config.toml
encoder_arch = "convnext"
model = "contrastive audio-text model"
dataset = "melodies that start on their tonic, played by one synthesised instrument"
train_examples = 26041
n_mels = 40
hop_length = 160
input = "log_mel"
spec_augment = true
win_length = 400
tokenizer = "word"
vocab_size = 59
loss = "softmax"
embed_dim = 128
encoder_norm = "layernorm_no_bias"
encoder_activation = "squared_relu"
encoder_mlp_ratio = 6
encoder_inner_norm = false
encoder_subsampling = 4
encoder_layers = 12
encoder_width = 160
encoder_kernel_size = 5
text_encoder_causal = true
text_encoder_width = 320
text_encoder_layers = 6
text_encoder_norm = "layernorm"
text_encoder_norm_position = "pre"
text_encoder_activation = "quick_gelu"
text_encoder_mlp_ratio = 4
text_encoder_head_dim = 32
text_encoder_fused_qkv = false
text_encoder_bias = "none"
text_encoder_qk_norm = false
text_encoder_layer_scale_init = 0.1
text_encoder_parallel_block = true
text_encoder_dropout = 0.1
text_encoder_inner_norm = false
text_encoder_positions = "learned"
init = "orthogonal"
residual_init = "zero_last"
optimizer = "muon"
muon_scale = "spectral"
lr = 0.0086
momentum = 0.95
nesterov = true
orthogonalizer = "newton_schulz_5"
adamw_lr_other_params = 0.0021
steps = 13200
batch_size = 256
epochs = 129.8
lr_schedule = "linear"
final_lr_fraction = 0
warmup_steps = 390
weight_decay = 0.02
adamw_weight_decay_other_params = 0.05
Rows from block 9 of the audio encoder of a small contrastive audio-text model, named by matrix and row number. Rows with one number belong to one neuron. Each number is 500 + 25 x the weight over its row's rms, rounded and kept within 0 to 999. All counts start at 0. Numbers have three digits each. After the name is the row's rms in percent of the matrix's.
After each neuron's rows are labels from the 100 clips, of 14848, where the neuron reaches its highest value: "loudest band" is the band of the loudest frequency at the time of the peak. Only what is clearly more common there than usual is listed. The data: melodies that start on their tonic, played by one synthesised instrument.
# fc1: MLP up (encoder.blocks.9.mlp.fc1.weight, 960x160), inputs 0-159
# fc2: MLP down (encoder.blocks.9.mlp.fc2.weight, 160x960, transposed), outputs 0-159

fc1.610 017:500477463504496538490542497504496524570494509488501509524527522523485472521458460455478484511537492514532537498498474490486517480521512509487524465509450542488490509515470474470479458467491477550498483544477527507505486551484487527512513503534488492517483496515508510522526465507458485480529502465518523477526517481535479459445509485482488535530507480493498459474486477482480543489561520516525477499492500453527476465491512497484492553524484487534487492463493483501460462516504513
fc2.610 014:503523468473518471535502512527453482530478551510532493459493501467537520506528530465470465498466486540514531512499471526498471526508541532519513494547521499500522478536521518500464486495541505494526481484525550503500472444495513515541480507495467514506533478513516541524534515496521512490471523482503485489471491498495506475478479508541475524482495521433497506498465476493535519463506482495488520473471519489551506503479469478473476482475471543477493490505459446530467483491464490
loudest band: 1000 to 2000 Hz

fc1.194 024:503522492497503513536480500465476514515511483507528487503493517535466523491476497502508448537546489491497504473493469510476441501468468493540497486495503532493491461482501416505459492499536495516403484503513494491477528475517506511545537467529526469536515503480474492501488551516517493495533535544487493516484507533489533500504540469477547490522497525505464510469506527487518481462478496495469457515508489479486480519502489528474518523478518474481512461485538500512520528497460497
fc2.194 018:524489514491488510529494495485516517491497510462454501564483489498503501548474468458442464486508477485526490499542462495464478504487554473493496502520506492498544483519508459509513523527497461514570518537504473518475508541508483498556537535500513509501480475485494516518507533503529510506507495445465514524470475529458527481521481470483513486493486537521476462539494493501488553488496480497510473488482487468566536510504501494517505513495503456516498496470499505461456485464488488
loudest band: 500 to 1000 Hz

fc1.16 076:507463526513487509528488489527469498515525520499498484528529491518600520500493481458495510493450490531522512482488460466457476557492489518494491514497541481473482518536504489510514527494507447474467486471504506473523500481473475501538531488502482509503495491517487539514489510509528458506493530538492497473487476479507499462529464484528482525517508544492528491488553489476511496413509513486508493507479518484461485508514491511487540473521513515493558502487519493512466534479444508
fc2.16 069:462522499490502476534511504485476500474480494539509532504506499496561488549503461530518510508515496525512514527526469549444525484513490506496476503508503494480491515477532462488483507491501442456525470522488479534487468526533507564527505502550499488480487474485497483529513527502507481519526463472496472528547514485470503470541516510498468483496476494506496494466514489492483515459498443466516468472507495493519513493471486461468496515544441448505461486516544497548486523512485508
loudest band: 250 to 500 Hz

fc1.365 019:514526532522484483488501537428502499505472477441514504506511496493503499495510487487489491505558520504547506478466457570477505510511519476531488479514482467505490470484508504486490502506521531518552523507467481477502496497527492501489470524494458468468546507505484499476500512513502439485540474519503469506473508484523511505477552524535526480531491451519526505517514528495506514515522492474476523472489480487494508520475504506482417485536494456500522461496489523547502515528538456
fc2.365 017:512494496491477528512518514565495488529460482480479519548538530466511519457470539446514491503486494522453476489501494480518488532485486481478501515496489523542545485476442494521500455491508553491571485475534529514493529480489481508488462473508454499514476507491480522481469459529500518526509502506515522514524475538504481515484505494503487484496487513504513463539512511503503496479463512502500500521477478533486539466516498494486453579477506542484521548474509490480498521465497496
loudest band: 500 to 1000 Hz

fc1.322 039:484477470505523466509515491502496544527480521490480484499493509505564504509502479478483490495483494435518486477498476500465478524517458487511543496501543523523451515493519481477522520519503500475458517498505503478487462535486481499536520515490526502489519484493489524482517477492512498524510482526502463464540479495508480467492447485547538538515526599500506535509576432494523508498478524464526501477511513535485512528518503487509519497520461451488504480510482485482480514527506501
fc2.322 037:484482509487521458553523500508433502494487503514509485484513501488542478493492495478501561500473493494479511492495498530486545472504485515470514504532524496463457504529532479493472484448518528428484496515495501500484494520497478493491519462549483466494484476474439480501506494534512531465466453473511439518511507486436469524511559508504452508489501527487504490478518478500473498516502483519491443488539491523488513515537480461491487485477486440489513509501503507495493524499482483
loudest band: 250 to 500 Hz

fc1.15 192:502535525522521519493493455517491473493506508493583512479519477508507483494474501504478477493549464500492515497476502507551461515517501547480485503542477473515532506462419469475505504536540480509504465498477482506495489486538526518509495530464561479507518489478452498541518476510532504494478520491476498472466513468495526547491478505475509500485490505492511510534511494493491518493516503466467501492589512506488503509516516519510473480542499482464505532516431481488506487496513493
fc2.15 200:509477488479547536469527539485478492526473544537500483482483499515481522515501481501460499465486534519483489518509521485500479447510509524476505530498513501561502461523537466504466474540457510490508468477537534460485560551475459501489485474460553503508495528524543502501486502465496511531484501525504513473516534498512475458505480493499494521485497511514471450478523477509481535514582528535506519534494488484507502479509489471509481508507513481531478514502520511461525511498529498
loudest band: 4000 to 8000 Hz

fc1.238 189:495512495540447507493466520514537535513514449489443499503513503503492512514474477506475520502531477499512492503508478497505521527509493487482513479494531518476462465523512482520493493491486469543533537475490483512511554485548506460484528460465518498515501527458531497498479491486531502492474467502493489491468521499498529534523537502496506516514491475536532519477532490462493503460486489477526513527472477446459480447574555503512502500483525480507461531495516504502512464464510567
fc2.238 199:476501521499473510442490492524552507512496522524476489507513508487520504494473536470516509533474483517506482496506527485448484528536511538505455501498521476502501547519509501475522473514528482547517508494500472476529476477528492530543437535494501499512523486504516521557474517491494469495526454511498528528536485525499471469492485484458513504504532494508504486504537501475513485495503518504443497506462505494511488494546491481494478456514505526470521483523533514554502514455504597
loudest band: 250 to 500 Hz

fc1.193 019:503506515515506556536556525538502526527504497508495522519497454479493505483519483528469465522516477466506486481527544500515513495517472472480515522533507432570466528502486494486523475495515469455526512463480482506490483473504493488479479474510464543496532467524466502476514519494498481468512497500507462513519545463546469522501495470469518460494507495556498499505471548476520483536456524503483558523462492511506477529483503483497498489504486480458532470502530495472505487491506480
fc2.193 016:506446549520452499489524508577490481495466473461488475499511519498527529468449529509505520504488476514523458498502487539518462515508503525501523449494449469505501453498490538517513471505489531479508508484498489487494501477447487474499523461497476467503493524495474509458514494518503497512492489527487534473500502529522483500448512514517487518471533503478468486520559507484492467466477515465482509538514466534484497472501473461545489471496534515546516499526537539528508502512485488
loudest band: 500 to 1000 Hz

fc1.189 013:501485499477515507525547490538504480437476481446514518497499515524513481487440523515519479557522493452530540507519517516500492488450510516502475508514481518514477505462489486498538530480474468526492541514464491488534520489504463480485490512511473512478544488523493531528473481527489461508498480508552546513476530528524482525507470481469506478478515486542502503492511488515489488545508464480533525502516476458476488510486497474537449478538471478461515498500534487496463473517497452
fc2.189 011:516482495506479491511544521515452499467487492480498533493495491496447499503553537484509488494464453504497491503495504527489530453500512495492528508477450534501455490480500536521482445514513467477535517468473486484490479575473466505533511494512505485529554517459459486546484507505511528467505483542496497506527487492494533537474471457570498520502495473480485502519478538490501467507496513487495499505511513481558448481508500482491450528523498532514523525512530480495509500496475510
loudest band: 500 to 1000 Hz

fc1.35 146:498494448506513472488499520500527475511480504477521471517480506477515490450545480534492506481500518503491479454526480521512485506519467433498532505520509490486482507570474524493469505494465451507535489518500499508486470499509484491495491504510510488516495520540445511459512525518509469480531479492488482544470546493521476511488506508500522516504509491530519502430481482479505463463558544548530535525485487522512539488499528522503500500540492508513477432462529530530510474535490514
fc2.35 151:456476524492463498520481518522507522473484506515492448481447516481533507489479541514487544538480489499511468530521469483538486470561477466530512486496475491499536528537498525438468512496518527492517492497459449518504500481499505513499492476504457471464551514517500480479533508522515507505525494519495490453514508491462484502472550526571467466492451512480501539477499489517497539471505541494492543502483471483530479517484474504493529506535508504511504475488472516490483491474488506
loudest band: 1000 to 2000 Hz

fc1.114 136:516516509510483526512502501495459457507488453483492493505507510534501503474526521518504480506486486486470496501542526512513504521495518450483526500491467489523520518528520532519439484509523495463466477521498488533565513448490499511506504483486508496487470484518547549471535510491493491473489491491465480485477486479501446487490506510540499505524508514535550504500491480494469511501506454484442512540501512435454497489516486507513476517528515474558493483498521511520602511472513491
fc2.114 122:510502510468494526494499505498495472490467516499506529536548465485497500485461460472524461454471497510490497506505512485502522506491471491441518518501487484508550519516484495509491544448506471470524505526505471542541514478526504493473480476460468495471491486522508475535501457509475510512491533488503453525501492499521460539498497514557531507477530496473503499524509497510506508509485497514471484489513539591533503499451504492495545515455503485572468514487478491487452488501466502
loudest band: 250 to 500 Hz

fc1.226 025:495502505475489482486501497482507499532578511476513500506509472515495497464493484484555496453497518480496489494470459537492499505516481550508518509478467483509546501516446541464517480524472505570481535515501496479494520513516491470522458506458496515491476499465508485527511542534500474461496498484454496524492513486527484492481545492501494556548504499532494532485535488517475485488430501519500497503513488483539431545513509478503517475497511463505486508516523505523517473455513481
fc2.226 022:523514470467487511489528481494495484513468522503496509516470469480528501488456478482504473488477506492536536518512488472524506518502578463480492492481530533522531491498545493488517526522486549527471467505504534489505473482520542471492489518535481519574455525480489430501530500520480468506496492486517475517499476520520537543540474512504478525541487458492521474475522479477475493501447498495495544489527472533490493531525490543518470531479499500486466499539503479504490474518499533
loudest band: 1000 to 2000 Hz

fc1.31 013:505529517560526523480469482510507476513499487532506469495524482512496502493529487541496482516478504471513516480501511506482471464488487491485518495525487469549525501455518483520501500510448481496539493486484496540523502497476523490489535494496485455474491482553497474492451545479491471509511511492492486523533497471461477493476525491463492511456537563527500480476492462531477468512488511501486518498512547512542484478505502547491476456459531497488519548509465491507405519504501485
fc2.31 012:444480507546490446521504550513492507486493461499483519498542471499505529470475501513495488495496524524517501510502468537482527516530500487473515479492483474478532476568529511511511479485475485496486511498530487493509510546520428469476534515508491517513456501484496471553524498531478479495512458542486498463529527513521484442456489488485477525482535492465514479475499502511497495491503531492500524503515512524470502516474499398528488535522527494502516505505534513510500487530526474
loudest band: 250 to 500 Hz

fc1.531 193:484488452484456514490501520500482484523520515485444503529461497517554474461570456528502507477506506506487497493513442520510449457532519494480518528522503470510502486503484491454492530477508488540514464500487479504502472497511490498534507470506483480528457520526494501544511491494528473498477446509496506494483498496520551531545514508465469463493500500520515455520535538523520505510516549512496480481511518538497538498474508501477532529521486464486482500471467546522552482493484500
fc2.531 186:466501492500512549521525468512505506486478474476517497516494495529562505472515488528483511496494501527506524528463461492500512504549479498502472491476537549476490464541469507459471504485453530519508514482473466510505465513542481485523482500517438511528581504494506488483517478479484510482517543516463541499503532479511543489495539541499499497535446485482483485520524497463475537468540537489469495514510499521534523492519486501461531467509491525523522520515509471491481487517484474
loudest band: 4000 to 8000 Hz

fc1.255 054:493435484467496507477502540529547497513504481543510481456458495497533550547484516525503495484484538503535493483504481537512502500491445445485496514492482509495502462497529531485480480493484474474498493496475526473502455458520492548463492488497557495510482511565459484534510459470488461511471477508504483550478506493524530505560544534506538485491506514522522499499541493509498492500490492498470503518504488480498541477491493496511483486531491552460531508493504505471517501526500505
fc2.255 047:498480487486483518478499517549529491450509523534533479492496480568475492522525516494523505498490460498494479448519479496523500485526462455455495530475505504508481500522487490504457484493493532482496505517464442484495491523483503496484480525515515519475477490518521506480517512547527495465521454481457498480524486489480477465470497497513515440536442466453543489537554544499496515469523480523481486467499507499536496475525509474469492509512556512470480494515533480486502467512523490
loudest band: 500 to 1000 Hz

fc1.626 113:463472482481487486547469497485496546483534497509494485559481513501475542534496460463501538488534526509485526542470538533537508480509497503496489506497515497537469499515482541472424512541506488485485503476494502523535520478509538486493517539466491507503482472508490475497475529495529465527531511462467464505484467517502536503517483495484518493502481490496483539526498499479481526524520499505542501458535528462467547451510472513484472516488497512539530528504459475465476514508481465
fc2.626 118:509512466523501520488515443502523530501503549486534508523510518508518545505495483529521504541506513527521496454512473494510505492497459473483524480525485514498483458542472496511529466482509499490481500506520516512497512543493459490438490499511486477502527485543543503509489525520467579483485478525493516503525514463490465453462449512460473507492495519468519512442532482496465470517495493476508476501535482471491495523494493489526535480489486542509533510510458472531513542477520453
loudest band: 4000 to 8000 Hz